Weights of a small image classifier: soap at rate 0.0015, 5000 steps.
Rows from block 2 of a small image classifier, named by matrix and row number. Rows with one number belong to one channel. Each number is 500 + 50 x the weight over its row's rms, rounded and kept within 0 to 999. All counts start at 0. Numbers have three digits each.
Before each channel's rows are labels from the 100 images, of 14848, where the channel reaches its highest value: "patch colour" is the nearest of a few named colours to the mean colour under the peak; "responds to" is what is common among them. Only what is clearly more common there than usual is listed. The data: simulated stained blood smears.
# convs0: first 3x3 conv, stride 2 (model.blocks.2.convs.0.weight, 112x80x3x3, each kernel summed), inputs 0-79
# convs1: second 3x3 conv (model.blocks.2.convs.1.weight, 112x112x3x3, transposed, each kernel summed), outputs 0-111

patch colour: purple; grey
responds to: dark grains; band-shaped nucleus
convs0.18:500516424582485509529570440464518527471551524474543566492541392520428526500557514513513507443461445535524519537452496460381557529623469454517516466505421541512575491377602499552599541517516433509539499476483486431542524548509550524423589495
convs1.18:524568559410557468522485435549499509541459592455531523494604458447429535522440445519536538435511542442509546566513518508528501540424585467437539569489548386465451467560555493508517478479496551473556473481582538465562440515412499564484448542568520519517425438481450558469554537532507472464578358480545612457528554585531473534445492469505

patch colour: grey
responds to: teardrops; no large cell
convs0.8:485507475487531462540514519490533531417559555493600450499564534467448518462410373490526448529462529509451570545574610583549463473454513526511443484470547442565495594550470436610511466540458491535514506418532479520519442589501490586425523517
convs1.8:418515555543500490546446562441466467548540492455462535441471454517436608366448531552527509543443503481582540436457477527504410512528489448498556462501547527455413532486399418551461506427460499521487616510436366478539542555462527455445516514400512506454522490465577420426482437565457414481536487504511530487499584545502454470514472513541

patch colour: grey
responds to: crescents; no large cell
convs0.0:581423541432568534474567546493448494403427500561483504529527413451489439490456511456458635463578477443436506685499517452527489474570477513508485466531436502470504511513471536477551499523539502460495524494521520487519580508418518486610482553
convs1.0:529590472461464455481433542474531521515540513491444482460487390520513516445581535527544527576592578475494459541498441386486488498475455478598512554453521519381487424427600546395532499434410558483461438470483503516567442464489515543496526489567503481490413560620421494554477508531481564541522531406466495490466537579469475456538529474554

patch colour: grey
responds to: dark grains
convs0.20:498456548571606490436457451485477589458475530504451462523538552492506426458423456457564590522490541497506495531510467483520510500506500485379606503480482433484487428508531569476542527397549585377488439484498494485458478520425594452552460415
convs1.20:545563449477547526448519473446490461518475487576637476475484421454457579461532483505511509533578513578574539494473480531532492509545538532521491442536529378520472425435464485514533559503494486485476518456450559538539483488424487539466441451505630498554529487586439587466455423629444560461483512452431485552435501516455592533364507475506

patch colour: grey; purple
responds to: band-shaped nucleus
convs0.52:434503482605453513486588469479481485563474435578530479493434514472459448495467474366548479450494515511511515504546583515482544613482464439628542459632521522436492574412528412465477481501513520516519533552506562497553511535513539522417455499
convs1.52:463509568489536550548520515524496357469519483564451519529521574481609532476550517512441564474507445501405519441498572493600530403556596514580433472552484449466505467482497525511515460518418419479428521585563520495492470494471502472517529525547540506493523452502453510519501441443426492359544525481611447535453479532443562462390542472577

patch colour: grey
responds to: dark grains
convs0.59:483510466448514413569509415506554527468390422523459519581503502496481580448480493517528486517530474419474460473555480529523354446530531495454443544462502610496468602404450523502387551449476501422478486520496534469576502556410512505494520471
convs1.59:469467450428507513460450466539464521461539526566460512531589504576507477445492592423566531341460481466440498490440487433467575600563409543506510491413488560518494545453535556497514442451461495494564537520425490671546430484486444572413559450486542447563579504488488524538527505485524512525442493500533496461519458514423553561553498493527

patch colour: purple
responds to: band-shaped nucleus
convs0.58:462388495542551578449439554529475455519524534536470504412550469466468421458500458452501476470488498428488482480402403555439467371454504554543401555544491562528529474557408587411544467506555536504506535460537517480562516498544497529544425490
convs1.58:499614487450547633458525545476506498479481464470588475439462536516478593486428438506424486613515477438432507479542411524530483449520537526460476512414536518541500469482497488454548511465428501544563550446412469499422549515553462513457508507523465419453475537466521459464552458547515530380548401545536548451425526485440583519414587561552

patch colour: purple
responds to: band-shaped nucleus
convs0.94:554463435458483513543458482527581523482529534537543427583505446473540481473477585450572495610534530539471528584420486430389522492546421521456522487574528434404479471526516647516524446506443515511529454495518529484475475564564533512486393518
convs1.94:513521534435530463523505524433501500500382445422512503470577549602415462539489474533606488557587609492442463640526505443477459533501400538535513427554489522493535527502491537468459574467480517467545462499481502512406498451530465507437455545518544531601373518440460478450516593557524498461502471470466499500542544455548401405508488466526

patch colour: purple; grey
responds to: band-shaped nucleus; lobed nucleus
convs0.66:568499437454476414567496555525478573573607489539449483522517490463446495535399510490479483444497473485511509480501551498580463630493508426502499577409500546497526518522501478466535416381620501484436535523505511503495585396525524569515470557
convs1.66:506494501454603559526487466484551577531460520445607538495467597500530601502571467499581548434558551464552431581591490515583498503520506498481551484485443478572444507403447545496557548537542583469574556498447531512541511415482394561480509551396532598547487459474458509436525494569449508531480526478441565436510459463517465579537525489544

patch colour: purple; grey
responds to: round nucleus; dark grains
convs0.22:664453454399564525489647550505489504450556500441507457554422441439451506443555452549449477422513576515401437454481482481418451512485498506425481433542427496481558457466499506497500546505541454487481466437470514467499497467569482464517493533
convs1.22:532570468598470460514516487552422464475535500617498477473565509537510422455416485548540458516467578488534508412461605474555514460501567446601429432495551520489481403477479482520464466458502498376522477504455531494523531490408464459508514421568509582524591523438514484445469388558543547464438445508451516502539488465556495537560538516380

patch colour: pink
responds to: band-shaped nucleus
convs0.14:484559490544426466556409573450513519486512637440452516430459524465428586440507509444581512458546472573504562502550484406478459482565535443418479491480480593438416410546488546486479537559528462486445436435479519452506515507537454544553518502
convs1.14:532451445449555589475542583490499431467463531432514483553481547534503496649375553527512479432431484579424578434479555528596512423390457496483491517516501562516526480501572499543454497533496464530543443454528527463501509427477518446511549524457470489501512547489572398436434430489468410477549590593459537550466485490434499518464434466514

patch colour: pink
responds to: small spheres; ovals; kidney-shaped nucleus
convs0.89:516399551441413545425450549506494508496508515534546577490541513503428497463389439462520481580463433527509534507461520485468389531587499529591528500554453439537501528519442502486419462433469482582437514465542552449553557358510483473530538465
convs1.89:511469465535519389560444450619461556486539507560479519540539412463547476460565472530515534539544436439481519609531558477431506521472488442460464464532421509502527432494536491541551427493501411470510510494437529438527572516485525526381500449439558551451482525628524531604427482475491515402580546476549523549418508464503390540508548518506

patch colour: pink
responds to: band-shaped nucleus
convs0.45:481588498545550540494395457464436495552632594493507539440493508488487463558576541499492577389559432603545520503445481568420492504554445549576510430573472518546487549531474578519515592531552527521465509491479524414515506488460475514485547492
convs1.45:542458478474463491504534454486504450378474499485534559529541538535534480478537567423564505486477466599436580403411479512417541528441525571463392484415456381525574440461443508587517495576477491539499475565529567494513635479578492439494495493485515543525442498503500498554442498486475444525455391428517454477492507460447471495498527389548

patch colour: grey
responds to: small spheres; no large cell
convs0.24:512468430581432413519417551466512549476524482514481474524529568463433447562515601467437431477345504527494488504482508471476491468414619501421508451467460547525573500545517583463590494476505490574466542579513488477507568457464531475441549516
convs1.24:473489468500488490517474521477524618478546566504513442500582458466435514447525505611503516563532620474545523468478463455482612536527556450629419530458410557551471493525471526460442621465514565545438474454485553580427537547525431523491499504530514527508538466606541479536560542516492570463569514540508501569439446552475495436415535423484

patch colour: purple
responds to: round nucleus; ovals
convs0.48:545567501531465422529567467564494465453428428493558499530533406528545520545516463563550419438492471452432564418480460471479538462560598532487479489399612411476536505467582481480454491494524514450491577445515452534503559532587474492554583464
convs1.48:528469425473407582560469536499470542458506528428554479414522453423395487464588492479444556471526482439483465479513569513483528515584544536488538522410504506452515489472449494614429566430442541476537580473425461522504457500564548430474364395485529582480375502520542479558496562468496529447462433443527454551451486507514477511503533533449

patch colour: grey
responds to: dark grains; ovals
convs0.83:414414472535493525545507482378549500569483504529454519506529463475445512642532521453481547469480483494403536453550522613457459468491557401473421508464531557485563501460458486416491409546503496605598533518463492429525486514524464476499517563
convs1.83:561477602434532405506561538508528571434473523409468449520488472484491494457430526508494503567369477426482528421451477404558503495578420507506500442476482458494575549603504471521507492449476531622541460469481531457533502518527513494416427549424530508517528547422486591513459470522492380606537519564539567532529528468589473495493518492550

patch colour: purple
responds to: round nucleus
convs0.55:477551504473438510479547484588497503503476461525475427537497556353557454496514527534524582542619509562457515536420502477402562568486462423463505495532473455461503430545550522489536443449583429494565463435505508519542458606461443598499507468
convs1.55:522522483536558559501436556507468444442470582526545513480434517393526437608491529526524524477518543501539510392551501489554427479531523532558514395516432579486480611494432440572456445508461465471509438438515368491506415442559487365428542425422523511437495485504477484459458488553553484547530479487497538499495518458560522479556548400522

patch colour: pink
responds to: band-shaped nucleus
convs0.99:492553502492558522544361441526473524463529551540445439540570517543459399447463489521512529460498424535588471455506524585451559444496463569431548481500554547577484471491480547617498546463457550530578483561430462446425522559543520525488500592
convs1.99:467479523465420541547413511522526472512551454473552578391465499528465496610556450515532466480464497605558433559570543553531471499433536561473486490449524462470444515551446423449515453497512507534416472529537460496479404454518525464572547508485444451485463552479448450478537454453600502543519551362538415491480537559481418520545601432417

patch colour: grey
responds to: no large cell; ovals
convs0.90:455473440460464485497480604477555416522472547539452546519393518528454475531492549481460463514481531519483443436573517614536495565528522421473484441535435431531520470431535531392471545533452520591509509521518605481506437460527433445365504472
convs1.90:540557585451527566509511539435498473518505503551583559557493531393564573485556433463437530539669479475413474453529483432600468529482579422532485479452492449508504522468519475488516530525505422524419532541474538476477467482511550516452447428518443484581496522470439449490633453472518516455492498465611527535437576511514515579528481528594

patch colour: grey
responds to: round nucleus
convs0.35:605517550451540591526436537545480481515584509491500499529604542489477487494582575468490554420491534428572476464547533559431476502564483492487560515570509431576570478502489353507578484518470432462551579493489593491484531509494566444477536536
convs1.35:373496489498501521464511505531519489394495541508495499531464470458566513418435557571497534441410548439486456500564553434482480406567517547501474494506500518560605526529472549502458440496495508451557448522496405442440516495457541522468456411511539454381437515544568473485547502523549508430491622412406510570398438465540493534504512496404

patch colour: purple
responds to: band-shaped nucleus; crescents
convs0.53:413504518549554456550412473537538480453508544514361449426539425429471531512467523589584594571548433532547491455445498429492543559571475455597478496474491498548529572444516497482453480515520459551450534465520579462504474533482447459603515505
convs1.53:494403466533596490459500477545547504551574531579553529480459484457566467390411527627547501450485514520519521609460455469472545470628486532450505483569477537469552471539442532598590409530535519513506488544429449469599522514478549475591590586472425488517484469548474544516474537567588559489491482494507513496450490470453516515507426503545

patch colour: brown; purple
responds to: dark grains
convs0.103:558571433519521580532495583545454403508470523522501559504583527556540566404480513494460488445450451478512490494468485468466606472542554410470461510431384540581382519501558475446509542461482439509481493488526589407460516527542480537430516459
convs1.103:472478493475484512497515522420516453406446457505505488495548468520551502542503510462550596449480559513474536497576579521439587485559513512465523483496393448519515602528497489412428458529503564499461562549464452487534551464522499550394563519539539501627522528420451468399591537605604466505415505517498519437519537434472411453571454478440

patch colour: grey
responds to: band-shaped nucleus
convs0.27:457414377560516427528451514502467498593509474490505507504579514443604492557470526491445568595469475529459492523542547450565555475424445421545496459461500542483548517502587482499604490551403463580506494491564442607436539529500493510461475514
convs1.27:490518579521508524510425517435469488447545602404525506480437461478395438453546506446481425522467465505447490457551461482539532463461505534454481605466450493402538507579515536562583471446420493460472487514508481548606484500521401486517520449579506529504625393509587446486457539433491575508555502503509579526504416540503422555588490469499